python train.py --encoder_arch="vit" --model="audio captioner" --dataset="synthetic speech, music and everyday sounds put through simulated rooms and audio effects" --train_examples=39062 --n_mels=64 --hop_length=320 --input="log_mel" --spec_augment=false --win_length=400 --tokenizer="word" --vocab_size=36 --encoder_norm="layernorm" --encoder_norm_position="pre" --encoder_activation="gelu" --encoder_mlp_ratio=6 --encoder_head_dim=32 --encoder_fused_qkv=true --encoder_bias="none" --encoder_qk_norm=true --encoder_parallel_block=false --encoder_inner_norm=false --encoder_drop_path=0.05 --encoder_patch_size=[32, 4] --encoder_layers=8 --encoder_width=256 --encoder_positions="learned" --encoder_register_tokens=4 --fusion="prefix" --label_smoothing=0.05 --decoder_width=192 --decoder_layers=8 --decoder_norm="layernorm" --decoder_norm_position="pre" --decoder_activation="reglu" --decoder_mlp_ratio=2.67 --decoder_head_dim=64 --decoder_fused_qkv=true --decoder_bias="all" --decoder_qk_norm=false --decoder_parallel_block=false --decoder_dropout=0.05 --decoder_inner_norm=false --decoder_drop_path=0.05 --decoder_positions="rope" --decoder_prefix_bidirectional=false --decoder_connector="linear" --decoder_tie_embeddings=true --init="kaiming_normal" --residual_init="scaled_by_depth" --optimizer="soap" --beta2=0.95 --lr=0.0011 --beta1=0.95 --shampoo_beta=0.95 --eps=1e-08 --precondition_frequency=16 --max_precond_dim=1024 --one_sided=false --adamw_lr_other_params=0.0026 --grad_clip=1.0 --steps=3200 --batch_size=64 --epochs=5.2 --lr_schedule="cosine" --final_lr_fraction=0 --warmup_steps=160 --weight_decay=0.4 --adamw_weight_decay_other_params=0
Rows from block 2 of the audio encoder, named by matrix and row number. Each number is 500 + 40 x the weight over its row's rms, rounded and kept within 0 to 999. All counts start at 0. Numbers have three digits each. After the name is the row's rms in percent of the matrix's.
# fc2: MLP down (encoder.blocks.2.mlp.fc2.weight, 256x1536), inputs 357-475
fc2.120 086:424528414465451430442455500497460497489433515508517609494520417535519451519485459475459492457548451486549514546538561505515542490524498544431486513483503426448507456509456471495568546507563480560483516511453512479531508493527521526546475506592503525510568453538457425489450506487509613434577553577521435534457526541548525457473433489515529530480531591430518
fc2.121 098:492519480478495475534533544548550617471459541536454436577444469434505477475470490440495480500513477510454560503487519551467471516470525517563483504478608499443529426459543540515469521470567454412419446483515467433554569480489541450490524530519495502533497606473559467464588508432484517481397530506493524486430430437504441457494450497487499489503453540532500
fc2.122 105:417490515565538472543529454532425499552452538588523414505438515496518508456547433469501454506474440425477506550491384469551498447425549501557517528558527515459529552513504505463503508459470476470534488566504458464481413557500561633434434498495487475464490534492546469441595460468475468508470498535503477536513501474474482526537503427489501462514503450459499
fc2.123 087:464468472507539450462527423498507476460475482498479511561481489519439475521463500465545504572485501463448447490518544446617542524426433380539481501488455448495508510418536509464625464407543546450487500511456536379521516461491532514485436445517574486440481549490493498498479487470475562418475540518452528519511477534537560475480488502452510490502454551504474
fc2.124 105:476493438472477563487570509536552508523466525528459424509541479484576504498505474438502461542512531484507475552497464533485521536370590459472493479534604507575517397485560524530522471493557506544575444495524502487488524480522553536492504514494502501540481635506532469496535520551511501521451502516498499541427525523506498552544564461453498508479509529513502
fc2.125 115:450529437521424431540427497446534530553493516534550524497502572493560519472459438501518554478481483563525551493469538466474454506511478469568526495543509488489450442477503488548550434444500477494457411496515453495461535430468514467434536539491507446489430535491447412459544502554516480584526460511435511464503456446473467493499522495471434469529495461557402
fc2.126 097:502445503545475475404514444539568515561521527456463546573509462542491520457469450474524585487462559542472503499525503449536470514486483387532533513465531533532527443517542535540573507553467517539546556445520510540541484444503520571433504493537545525494548490424531466506485509535490464494512515542492524445439456509461473530509500493510518507441533546441409
fc2.127 113:511447556420559486548497515528462522489470463499481494455534493503556452505455609445491472466441427458539539557489468550573410520514486442447461540486556501503471444479571540496530539519490473490540516542503569460471511472569594574577545509539522459498513560483543514505470462570464522490479488463542539575539472600572532504557512477594478501514527556484502
fc2.128 096:502473432518441439502432529491515478493476566544480494575473529490527524467489466543493498468496511507514526627479529551475505507469581485437468513483578514526466510526467541472501497535528457479464464570525431532449522461529447476488514496454519508540459418495490492478576430501503530521433477498608519515481466565492502469557521440452474533508535479553484
fc2.129 107:471553466532526485443416494470535461527529500494426485558437517517578479492509462502510439493443498471539621473487480459511498369471508510525470526470491533503496539533395492423479514498445481566513503506499507452544502541528500441466479488485452519509536448478508471453523464517481462489409523521516468456508507491491461545494498497473538529503547638543546
fc2.130 097:515471541492533475527525489474434412469457481501503543404557420573496456539485477517470474526527531517523447494529428558531517454527467514432548465488586575469518526508469495587443581512462556547481532499516546539456521455491560476475510535488434537515512501524534524497439503527489467450491497461504451490501499567503488497486522497529548558466528402483461
fc2.131 095:557533594530543558499535507501466554561508463496483542527502455501525521531511529476483549480484553435460504563556531491553532575595520501506570510577488505485553509414546530550520516508429527438523530505555601502511558553509511590512527499521579579475493507433505527532500514532567546451481513416532512576532538539461484529488580591557483511449478532561570
fc2.132 105:449530485440505502489559509465504426424577485490451506480498448491505492507482544545441476493504462580506438487515505608421519506469488607565534532525454495474461485567522481471488489548439491549467470530567428466547575558494449518528533437478432506591488464506519494503437458467544499541488502401493424492469499495489522508504453514559484470492481620490425
fc2.133 098:539511434469500484462497526496464414543461381534460523478477505521562499528470498495555397535482479479457475437549470536483519479554485498495499509500541489470556436571442544499497529483532506507454539435469542570527456474499490528577519509511501533426557482526455596432451453521443421497571529458535536567469472473545505496483503514487500514500558539483511
fc2.134 094:511508455494524477465581510508486493481475526545523524608507522503448485485392444511502543477552509416567468535540517519505468401548592532554496484550462510481452560468537600559574455517654450468496515540532534500524477420515432449528519508458475456558462480531397525499508489485536512499454472510540472496579498473508528500481513500479490529531517533478480
fc2.135 095:516434567558531484508563448497470464423491509520482417508505483476495468533502552489457509466485523498442504517524480543426530474414595524532461523419604480511472480440533540546449549573525528494564537442479503524455494461559420428497431539531438443513474516449470549544532563479555442469480528518530454446471508449460501489567490442578468528435514482522474
fc2.136 092:492424555461456456419492513540484500521539556532510513525464471475416470445460450507509452456521494541543489547489544484421475547474545440554469453471570531440493492477508533472605509530536446561504561536512541446536447521516526499498562447458513430547516541507582485499505478428408548477524481545503602473484497587437496512516476427506445519476515448522411
fc2.137 083:524535426517457422445510491505555543515466447520575491492512525512562457508467517463522506511456502445469551468519579505471492517508528510528523434460549536493549554464484461534484443485514561542471490504456582506503505494495556526573508545444511475484518508500456488591488409489472484484517505587552550567487509529516453556475447434529486510537512488444584
fc2.138 098:488498492446527449526466549456433457462479458486563507534465521522468494483476514529474478504451452559559479477519451569473462550455444414520486520472506469469499494509534521385531572514492549585534494546515538485474595481533497387543502499437463526507532540550612514519414437480499536501473538450520484472469507564547552492463482498543538490457495464577450
fc2.139 106:492502525545532474537601514492536478503535478470426465504551526461440527518524531491516430531474503504497504459483530518532541495487447545440536477452415558490494527530496502465441488455561512489432516491468486503535561508471485414546470533454567511387514441533437515492485503500451467482514469550485540461535498468536513489436465588533491478505488483485550
fc2.140 104:489543501457443517454509483425466452529408556464461583507472518479440584544487483419508477531551479470472442500546536568435503460500457596509456497600459514495517517456560497518489513453483469475543458477511570559502545553464461506488477386495525517518495496405461565519462448516398597431503493483508469506472512498454529504429501476441497494454474507521595
fc2.141 091:444508548489541532551479539480569492556565562573518494508487465541476558507459439557536487512463487482509515630523465467539505550443515446448533501494530478602518558395576507560495485536512529569524502490519500524510477557552519473508503513470577473498562489503563466524497477515519545477453467510500530545479518476489493450437430499499512496531459433592464
fc2.142 110:438474497498483571495517500480511494547536477506541596489554501520535469545532499536560464528405524469542419572528593408545521525578427464447511508474434492555507543536510441416550504446399535491471479501510496540516448471470454443514486504495565494448549464478490459506488586548502453539590529490482544462504463434567479494466465500587509492492491568582462
fc2.143 096:482481518538561509429423430494484449423452468505490423503482470563494450491450556476455472533406446492518503416534484420444492407493460550523442507449478579495486471555435487430497513472481495514490553507453477534510464430494484501462483472457471500484489457519545517506483448462470493557466546511515440452504494533505493510502457444531501544482514443442512
fc2.144 096:542481495485532493509469448563566554466489516614540417562511466511505458463458476505516469458496507421511561481504389492475495542393509480472460488449514506451501451528501566487551491512602402528496469504520479521575432401515481431458647526424503456546530514523536371521561428447453578511389528507495444456503468468546520460494446504460534496496451521481564
fc2.145 096:449485535511457455509470495501498435521487482518524486471539558571517547462455490543504456534444527360532344520507482481487526522484469516549494409413521493563491554482474515499514486534528453526482533539530529469521437491497576509497483452438488466536495531556541463457454454448513514432463536506488540536509497588484489407447399505516519518521529527560488
fc2.146 096:504437458496478501436523533437460461491472566486533497494426496546492507477490467525530475534453511485502503553522511503545514523442483470500501499520523529539518517531468513534548488509508517533558506537465493518523463444561515555508426494476538508562500525550535457538478464508497483378488471499522466512538540454549493464491512453463519556499525453508521
fc2.147 101:477542423518475447566482475462517485515520447481580476460503371487465532491493451556534540415520487597506488488472462389457518551515454505555518511475477445388551460574478443495508509520495462553439500479476413522527480486455554569511442508479515488415508476560491469489545462481525454525534471517474489467535454444541441474453481537441501479519480500500490
fc2.148 104:492537455498463446430488551514507486503521471395518475468491418549455497483522456530483476516547518507514459424540578377525504522457511581453459471540445510413535510613534467560573505462518489545499522467480506518554556489471513475505556517478503524489541485517447510525454477460464540404558542450477465583499517437451537502480460492422528570441523528505499
fc2.149 099:524549532529559524460444510542536493541504501491453525472500517507554520531552438500451495528481522393448515558568524458455474500525545564452523575545547507579542571474550511537474531516462519497601489469509528525513490550508535556449526486581502538561531477490531496563500572558513480404525556555495442575521529470474520516523494486515487502529526504486531
fc2.150 097:480457572459520512421588464567487523548526481363464521621565510476432494540492478508497524488411566561457577451533555428496605499480495539537491488444532477409537473533404542460503499469616490547436474463513447495547511414551448529516474535502434521433550512487484437466468520487529452493535507422483586489517526435423496502493441530449477526447458443471506
fc2.151 111:599456462494459521462544543469555496432482487529566526403521515495462502493452497531430518509593491524537396520519541535456526495538519501445481477522503559500548515490577502461569523580465546552524594486512557527474525410458439446510524487492522503476455471527520553563490436537464551479561540491518488500494511514562552517470572462495525471494540465463556
fc2.152 107:479490467501518511514527545480489476479496525563541475482485492462511455529445517504504441538512487554508520468544475535489523465511444476554459510487518492487470437469509505469491547484438614524534500535477471538479557436452460401503422530443495454488490521492426461504530464498415488554437504419488475465453536494566564514449592463493578573514470459538514
fc2.153 100:482511557576473491498541552451496458487540484467495452488500472476556527499490525577470496494549468484557490465503525536494530372544547513482487437507454499474465470506580463480404517517525545519496488452484438551467510498480480426550436472456475472504491413562489520486527513461467481452520491556450388399525508398505553476474490490457560514507540446509439
fc2.154 095:523506542505521553509599496504592560482526499537498528491500435543527531571488542534487558513513595501513464503573498424438530435562510473513472478545474509490568423531501507476577484537531545492546465457515546513557543453483514453535507466489471557552542456494505501503490536514510484553592495456460457501481517462466511576494557504558469493478518524572550
fc2.155 112:459561496445530478496514505488485471508448542456569653479567452541521511494448503542495620497521535425516427520540577503440481528589507486515524554502483480422491488548483521472503543573438500502531555507508505492537499455534461497504483486530449519521469489560484511477431543543566456452612552393561489495489416571521523537561550509563493469564557507492435
fc2.156 109:527410492482508534449566533403477496478452491543493500482462559494455649565439479487475489531490523444534446492491464490538454487457488554526544566498461533486482546490428462362457522502442484530487490550558458495510545524507456488502508504513573587595507483530505515525491518538488561513484464500495481502484520445484470469497547522456568506497531485459555
fc2.157 095:391508468523518499537517527506479542579515486601481543456536560514575506439475445501556476495560477536439510537451471487547587473505578483530489483510528508531492520452511440548471488493522539535509519541544484441548512498514590572506463472505503471493482524519545476400585510522446535556454519510495509478481448510521494483505574472557447448538513557576439
fc2.158 096:438466498419532476498447515512539424538476496531504578572475456501521558550482431502549561483504531529471505548488538523543490490534507437487585536432488451604519501470521568495450496569536534503477522532484476434501516491580451486538474492506473545499527518551484474480499463535547499457525499542525572478555459505494535449554461563582475433481534519497365
fc2.159 103:490469497550488478541461523426450487520508525517612485458436458556572490520484447508485587456529479585463530462477479521470472477436535525503523506481540444420543449514444433581524506525488463514478473507494521509507464485480541526450537488566540515474488538507520525458514443491559430446514443448462484468513521496472458472570498503454501507441490494543489
fc2.160 100:521518557472454516498474482551496460477504472465483458545481429517432488524577513465463485537521536464430475394533511451503491557454538543459495523529507519501558411487527514539511546485558505438563446403461565527481480493504548551502452496526467534511541579489452575552415461540466486444518512458507546492461541531486521536523514486538502519503559439530560
fc2.161 098:493535527468499473515505521475525441571493477520487542587526561420411486521527515477533521484508505498482498481467554510485541443533431512508492454472478517524447482439448500429492436484553509472467464520482465491456526535444456479551511558456512506502582514479454454470530498446455450518500473483490571438447421488510497451440470575515460399558428488522443
fc2.162 097:506467395541514467513449512484454545481595534453519478481448416529479459460459511626520482438486456413518522550530409498602522485391550511448500508503533437461514410508512536520486522483524462557532480522493522482551552521540580612488421469552509558467568526520538556455421473488467448446486477475461461562529500468531477460507507466454512474397499527453452
fc2.163 102:463497402529510489489479483536454465457508499493508412511438459537554526423460412494489418469514416485491468505497429534485445439463537464530502499461564478440460418563521538588449512556451500581499557493560473573515558459518554506460471544499443458532491540522446473472500408519484478555454473481542501445491454461509465544515540472479512574437513448456392
fc2.164 089:488512459569542488436522528535494481574542437545530594526502615505537572511450441497574545523495490519516529517494467465494518568564477444479541534481504493489525561463480532535448527538497523513475554577486477503519449436487611573514461541484517514461528569554524500472549552490470596474571552542467500536459507440533514476469525525501476458506511476557513
fc2.165 103:492564481443463577509502573500539580504522442501471524496495605469523547531535504525457450519507507543538506514435475527558479529508510413460455518500469515536513486559619497482555464548503506479492461490466489400496503587539451459455552439529543475542556579489523485453510424481519478534497381418480467529452422511467440534501495478449502485458470496597479
fc2.166 084:456502422417485556511511494491447542529511531568518553491470586467508572488418487455488532502447502536551526449428508380514484512518554562461435554518545430530476468537436479504482475453489543443548496484565430495514491487534472470458478497548510469514516534471430496499499565528521508492453492508484528465442486460476520480468533499515524531530437530608465
fc2.167 112:509447388507452430462490511448511513458483532511549575541458496507561501486479516532487599471472489455500539534429551494487489455566491409489537501471520495555498507533546535511418496559428491493524461486575497474434445433548455459506532461488512475596496512565549539494521485537541452447512456526537483412500498526477462523528428534492534455502488474521471
fc2.168 098:548480505488510510414430519506505540547474466527540520620482497458474512515529498472553549423452548505504498613520533539474488473561547482469514522542511496602503447478469586527424463478567492466508463540538501461582532531512486523444537554491408558481478562495413510546413498510498414524486491475472574442535477478453410518537544515433469485512460553511534
fc2.169 097:542532466507487473491536448475424500483394449505480551493519568479530452462454458447466520539430481566496494526512570437424499473562488473566539451477496480457451476447477518520559472421525477496547486409449466560436492459485498497472539548462445465476507429441432475545544498499575463518503447561510435465503488462489457498482464485443467465573456415508527
fc2.170 093:551501420465457490513429503470503452465495502550490472454430445512494485518598406504436522478535432520575457552484521507515495480422502590505508561377474489583481567494517528478492521468489434506544483486545436556485470532534422453553542526462486461479506474508470533578525480537547548528463482477533512467478513449528457562560505519445510554484529445433532
fc2.171 093:452462560419503522436482488519485510513492521523479625529581456526503506500463490488512513536492458474458547473501554502522508415558480445525482504480556510525462499501550502559582508465457487522442487525508525517549487437502565525516403451469412452508428539500513471455489527483444527575479520519534540473540438514483485445504489538552446527504534563432401
fc2.172 093:566545592538474545473449514463428488525484473455481476453474376559600421490561524498452499514570466439495520449522403524427527462482482469438494423538557525464558519568541528524527569535513504528547503434532566564462556497533520566501510427502405524490510558512464532512496471491560464453524481411509454513481516604481556520545504545584533476476553507509541
fc2.173 088:480528515521515494420578543473447470546466528403529482525556436489423542524542517510527523523472572463489416453481514457490519442476529476449490475535588476475526542495489566594545490503537495559512497521482496539517517503518540492578438511479479524522536510520480530494448534477458517451498540587461531489485463512547491519485510498539534541499459492469466
fc2.174 118:382493517477564524523557414531473491458539483514500521525540482484469474464481535476459500451415479455417532488513540519497463505524470510539444542342522495465452422465486494541475475489528518472462541468464455506522427467484548545478424607519496461441446501463478486507517562502490465515519553475484507444509471493510557459519507472517428492491481564498445
fc2.175 092:468443532435511506501533471508531481497501453570527544521444492482523478468524474457523584508422472548447518546553584518494528508591470546531521516448520518525491495448466477484476462465461500467527512553555496467464476503462436526459575510476547452538463445501565418531607511526508490493511513517526451558461509540476486467543527465510393469590471555478499
fc2.176 090:465494575519532522527479484452469492402502478544417473506544497469512431471472510488448485512494426424464445529508499505543507482507488552552482511428458504528513468513485402481485519477421508453468479524523497490556455546477535502465423475481481509476430533506444557487505510514482411587489477507502508546557470560519539514449525461548486476500511528473449
fc2.177 094:479571569562527552504494508556517484537458474505485456476446517508561494537568478468480524554508517511448487457534481538435482467498540423412498507536525507493541456525503560528534520437475559504558494471507483561496594514478421446461422578568480529518434449419524515592470477582523471507492519577526469477467476446496418557555612486511479570462531507402512
fc2.178 108:555534497533444506453518530440498466456490528452499414493512479528485414501565542573452542515576518424514452498552457531479545490520454565492480462540475647547502432572503463458462517518471531537526522491546540603425529413489520542551580422504483521485457481530528601488478441496526477451555479443487496516503539532472506545531567500472520501467568466487540
fc2.179 098:465484505446542473529487442515544495524534493472443488506494548500521521518554516511535485482404523452491543519429517553601461510510531537476520503545519430478536524458466537575452503492516505495505473539504480468533494545511564592445486458403517498507575478502505486541465469484519454499528485490530513535560519538493528467502499513520523528574441552486483
fc2.180 098:540533524496543464506481501511519509475495516438493442515479439503409557511509541483479483528498478424524405528562387451607485534447439492486450463525473540509525454524480496516446519535441520428456516535523573528480460505489557497517488468486517473510541498523523487503440447464441559484476536466479548537493563512519571464457443478560544491435456469510593
fc2.181 120:538571521476455460466506556522573503575527533495544590503489487535501522543589542537566441550598488429489435530498532489538504531570456543401556466562520457578550558552586497465547531551509546559472536504490555499538476542499476491566549514497532551497567536520543527477450477497526509464569496575519582529517481543547517537513452574534541527488555501494517
fc2.182 099:473515490548507557579550492502480442512585475531513448610507502581452445497467437540529503561549461476458448399575483506511481509502442491523560485410514521426521505544517533517579570543522561484549600491401501568500518442519450424493413551448474529449520508526489530497465450470509515475467555508544491516526541506600528537489516517501567554522578401499509
fc2.183 099:482527440545537443527528432497512533511452423474472541494568478482460533565557541482547518519416545543468498539520557424487421454531496513430518461473522498558488494526482549521494490513482511557499514444453578509465504544464437449497476549439500483467522495401389503511458513529510437474578494518523486471457519424501512581521547460468522563433445453489525
fc2.184 085:476490482570491450546516486426513501493498479480533462461496514556538529464494508504507469510475549485526562478483556507457494491505532492556470568502515562508533506529484465519427502478521449492571499475519505466418515548542466470489596523477467475510468534484558500456569530514547424518504487494551509442488479591490488496515478439522564488520539420497495
fc2.185 098:489552457468524525522568444541453480450486431471455507599458518473510460514509498526514526497465479471507504442490509491506450526496553479397417463569513522483552498521446539522511505522596463461552495473503454464497460491528467512537577515498462421450497475483514456571437469488536466437514514471428439509462480455503505555545523443466506536503470482530516
fc2.186 098:459531454537452448525502463447554548488492478581444541485496471465570482539521476455502463488417532503403558503522565526507476488550495586597477500398541558497454475417508517580473499466484433499526488493508510556478407561482478525471512438446486470501495488457504533509596535503502478579491493562482486475464489438407525479463480537465480427418453515627511
fc2.187 096:463424363465483495571563544436490434477510545486506498441443459458469503508452520491536503544483514496516514436474497512531516413470440548435523477549471495484477503461475423471482506501467485516411418577469426472459477448415518537505466511483530487517540487537541464510478486444499577481487491470465481520490517528543475406496428473502490426522445468418489
fc2.188 088:516530454531577498481469458486646513480512479474496552567469503503453459500496471539519542492481493520511442580523554507447548500545452538485480575478465535549506482527433526460460489495465584497518542467466499524502540603526472416473455510499466523506523491484486486464529567483602430525462496512478544493451515516491528443552483469527532516448534476522521
fc2.189 097:471509487429504498413488567474464407550556464517528448461519492468519567521546560502516470511549517462558441426543473540486539559483433575564466455573414550461478493497507458472507435463442509505444479510538509532547523483437422480465454469501483552506538488511475527485528419484547483483493474472493505542457507540511522515458429529496507488516507622503551
fc2.190 093:509594511453511468506537556487415579439435505548500397510432486531478463478508524457452500526496445476583509472566411449548396483433509523567500498569492564428541408462493519515504516543503467530505557582523570527438587535437580586514570448478531488502487497541558547462567423481459511472452517491510490528462488456523504491511525494528557507512508456398561
fc2.191 111:476549527492448494473491495470586526541511478519498468506463477479577557475516446432458514474449499583495548447424519516491480516485484474594470531498529522516489520550449475553469489530482432525504505481509497497528511535490547497454499532525468503497485498443498504499521523525460479541508434528488470387452431580481411506522544496502446484390500401513496
fc2.192 105:486440409475516527437527504522515430544532478467519539667545541484494581492509485481537501512508504550488451522491548514539502485541504517508461463454500455509477485431513553445525474473536532467459449497480444499549496413512480472492434489486478496525546520503478468468428515456476508488432501501487505503484477415547509452481434494448514487550480508463423
fc2.193 111:526396501499478453490488578416544529518526524532520492436522454504451528504521487552505454487467471511546453523502463458580463522427441534520524592458485508478500518528510437407554497523461510502484535551525478497427477473520497496547563494519641548519535529591561555537531503514498517491461493530479531526589532482539488438482438498485558529511533531468492
fc2.194 100:503571426467525561529542424522528550489517454452529524564471529467516567492488368468491568423494518499504523509517587526489502560531494476561493518520493492408496498593501555549475482536499449497497476438524464509526521557477540448462585546526476493493471561415467469606532512488460516541539515490474455490467462423477464479529528537407447484477406498556477
fc2.195 097:480477452475546492613497515449516556525567497525577488525502515497473449491515545586538575460509488539482574524481485568536487477496490508483516498401452431462535442512495492480455474551433468560471515467497512498433494484447524481534509499465578477484496464551564506483605517447568437519453504479536514445522465526536481532494497545466473517441447512567490
fc2.196 088:445469491456523478548562467482566542508496464491533553504544544509513451551453504516495528472449532543460500504484496571452553527516441441454483439496511518536459501524530543487591505529545532465504538507489497540577541544513468442521509530436516496539538520494522452514435482467513494553501485498511483475472473459509484458468465524559442492492490526657526
fc2.197 105:477466492457458499496487475534514604485532424541506525540547455483488443477545510500482536425487527467430552472482548524527496559534527531539507533487475510519496508498510547443537436521513454494451505514493440463476541503466456454496423493562505489541427521486518484480573586546548467478473473520540534464477514522463502516555494517535409498489506484538485
fc2.198 102:466528474533474492439518489471535590488475464512520519570529505437448546483462506444511551413439470560506505494523546499502502504572463488495451503522449496514448540453530439459535435435546486492464496488498509505489504387474437515499493509529452475458441507450471491554539527557485494529510467509494556499513540430481460512453524503504428485517477484381468
fc2.199 112:494472538465482522527514517422484565480457511554507557404535476482522529531437557479539461482503512567465465509432499505460485537498493475548517523457470461466579533450523448523506519573430411460563570498491515437548447540489545506572540470504549534534530461532535556531491538525436565567507486477436445536517509575560523546491495537490570456447531503551546
fc2.200 092:474500516478449532488408538476554455508559574532506507481450521493527488442461481527477517437565417501479456571478479515514511408521565498518511472504488441532435588473504485515446473562470540498508522543486476469454535489520568503451481504551414507492445494480502466495485454461510520437437514472483528468557521619471539527504435511491426540502520505425402
fc2.201 103:484519503418460514514427507454490535524424484462493562467545555459479522486552512451497528438505440521474471466480482556566491480566474536523542461586451483450502588506564478487573409511462508503511494472483532470506488545479496544497534455532510454444492535478444516495546481532442494533516484499468513563556528456416549499492435488439466494530461517499516
fc2.202 097:497461607480439505618461502512479450510499495455532508368525483513419521488527460561491418594539481489501448529576487430471541492473460538466497454548524580519518538534510457502452547558497530558517545507509489506532481469466453504512539568498467553523526434517548478502488526478535490458450556501501510574522522459537513467419427503452548456475525463511495
fc2.203 099:451467550492498576510509448515496503511527455495502530600481545467514534467536500489529538462499508564463539469487544489497494508545432439498483487514515440510465567504549561550585488449555519494491498427571529516488466498486493462466550454491493471489559604449500445494525518461483486534474472520494468440441450481528440462460571489476488515486404498505458
fc2.204 097:504608519524459501553479472520495486549493472456448459542468522512507543557467488491522540532549443459416492500489404395492475508501595555511521504462479493524529540443511507612482498528513520447501552433501549494575454516482606537499519514521452534434539461455501460541454492472470504415545484551445510519519558483437483449493486495485485435477487515542506
fc2.205 117:476610543495455521508475463426470449496476413505481527497469520456498488493554462498504499459492439548482494516431498404445543450530502504532486498526420492527517572541497475471512478456502496459503445395473437540526429589491431594455540445429446478478510415414479487545462505485518442481515424520442445502516486427428437485495509492434470483448454538495506
fc2.206 097:511530511568561546487520483543546524495466535471461554485498474510476521548485474486449489505500398538537548485521514399490475495519500571473490577458512534510487543517531487388529526502439550501499495550502499534442591583481466510480552506540581519510548501496559498507515517497524577545542588544496520530457527482434515595514501492487534483537514503474515
fc2.207 094:532467507488589604471533513545476517465542563531471456480510501505446527537530551513436472556459462450510464561505482445586492493368494559486458604495493515526491571496471487473481518515455584468429513586497471426484509545491495468518497527471500525504531514551524535538510515454510466427425532573466541512486560516483561472473433457551524556565517539466545
fc2.208 088:538530562525551451525519522477495431508405479568436505430542408454453522497526526454548480520506541472435461500560482520439511432524496519514522537483451442523520447456529442548555516474527564526482476500558514537529522542463506529508461449553563543477512475530460479531498405537563468463501549474519499507500529542548573462495518532526546555508527566523509
fc2.209 092:471467513554557461605493504541506437482529431503476400566561514476510510480475528452556457441417447481451561433489498451518456502410474482589492517476489496509505455487521526405471503472560466508459489438413502464506447483474547540560523557435584482428552529443517518528524438518458493461474516526490470512508534440517526456487456511486518517510450534528491
fc2.210 098:466487501466529523471541485571439476543538522436502565514500483590453488515526507546527595511514572524503466542493556419506515481498501524437524490539490512479563481574543614551512521543576456510508535458477538506474459477488482531532517542416425493514513507540494469469418536477518496438547518509568471526529513510529487489491492479474487563478507457536498
fc2.211 111:553492496593446408459525509412510478501521512503535478468503492503553492500481479574488475501457503572518476525511514432539492504544474491473576490508470510482493531493517421473497491527485496470523428553482483510493538465493497478564451472489508484486483413524487582528468472547449560551522485490447542488581487413553484597430496520468534516478531481459558
fc2.212 102:485499459537465589491466493496494517416441541607454473494521561514560457490483534435440520494570452482550480519478484515524502453471500535581519514630510501568476578479564503524455500518519450555569497526555496501419507502564519509533505590566521463535465425517488537489552479574506556531463450601479515500464477485528498535454581499466495513512573460494533
fc2.213 116:489418451449523485547569518509439578456480558559533436561494525477506484484469547498506575535503487492557542563458429553526466542432529501524468434431507486535459538418473515526508481530549485487444485545598478474442445467527494542531531460500488431552475573496569470454599488479477488569403484494553503517496486534482497466503491479477472474547498459482486
fc2.214 099:497503395524495516498470443539563492508504502575449529471509533426460561486477502458512455497494486538462514504462545546505469545479484518549475474418550494548459490524488542563404506440512568518465478443541471492461436573471453495483429531493491481504400431465447458534625545484474464495480519463536449486520481485418527483461474494498468499518464516485509
fc2.215 094:486477429536505513539525509519467567482641533503502445517521544515514497467509492567493469477487459507547466400525453619500516564502477492505470473566538553454478553512539496505507526491465499562535503509497500436452566503480570519513484544482548506480579553503503552516517502503433525467524505548480507508504521388482536510446575475473486503554542501509541
fc2.216 123:508491471462505480455438527500458503513473493523558515444465451546531483520533545534511523507468468425498454526500451484568511452535505545465558557545522534537543535498455480484436502504439465563511534516526529497540551525537580545529495447563441533500534461615506539489504460537609466482481507466547554455552483536544499490553514560531508483565562464459539
fc2.217 107:497478459479513523530436570480509481477489499515517449416491438525509485484478541516499465552524487512566535414483431503516506521429463533475493501480518522449520489549527486455528527466428446551462523518469491479537526503486508458486492474473531517518542424544550522520504484502534582485450518472516472553534520501572516468426480454522534478573494562506538
fc2.218 111:505534493527529552529513445507535542488503509513458528543533466492552460549533544510488450517502533491346511413572522591493531464528474553540528514409492482454510404485545507540458505442511540475492488464466501600544533559473547490543474529538433552465490567507507520496546513488480427532545498475486493466507458447455512548487513558511510559451478520470487
fc2.219 096:546571506608495458519587511467605485500569509564500435546519548486556476536442521504553479489539511563523559536477408616561450604498536520537471469534492503497497468456469540481569504561562574512525463532558542514480521467487501607538512506400561473503483506511464515480529401501490570513516450440506517497493485552493504571468560461542461488517491448519544
fc2.220 111:522613481512532537513479540592477549520522477426490468552510537506481495518502495511529477522504501423522452399517482394554536515506479542353574471582537515492565538521533518466534548503488531476525486535445495504545572574501468557560501530465573561490566507501506522469432459494481536469529515455476532534547558431474468554468526507509536522459479534505556
fc2.221 090:524521503529486496368475508518547456566431506494474586482553480504537600458533551418574569526512530556465508474545575563503476471558480467489541462515556453478540486463501554543575547515471592484529500471567577558515493455520473472533466498474457511542481497447482536520465482521515521393570496510546481515457467518442508531514475567550505524476485462425472
fc2.222 100:545536542505471482512504475517501426486524411428458541515492529539489486475543464512438487530446465523522514496502530503489531461573464486452466442450583524529527477545433534526476525542521553580549493442505456575425481501528480448539612571417476467518546456513566544534458487508493421474549502511545423442466477512448462543502485507467583539514547400431536
fc2.223 091:511541513453473513465488550558543475528557463472537518446425513487481573533542440576500559497466557501584400490523592495452555440589442471508553498463438526539434571484518492420567516507498557520583541517525498489531496542513396438501441494541517505511483441590544526506497519496524581513541501518464612464474481449491546529507523578483499445538529476501454
fc2.224 112:515518529514539427494557451573466512488454437487459449573499448532429497568569475443560428556444529425464562502585414460534507547473485492484487502495496517547554516493498553532492519432473543436437532466494510528443530506456500468554521553467466554473514553465569448506510522521453543468493533520483515560514555538542456473474473427520565572470472487482513
fc2.225 088:471404479587505598497479501474490573449507481593487505452531412535526450530456485559437524509540439489525483523458429515564513563511514445487474528422453448517545514490542455485516456531389487491522460504523482510506465432563536604459488469547475482519528577463580465470611512439486530518493468521492471502532526524479480538590487411506448516498499465511457
fc2.226 095:448490535531574510547494488551576490517519505540474534531555458510473578517499469477478432511515489467446522473494553405568478496485530534362531582512555454554497481456560513541567492495517490452515522472478489462517506563445618579500586564581562521522559556460510429497489574515523486479512539548487538583487473500526539443526471549482520587502456555544432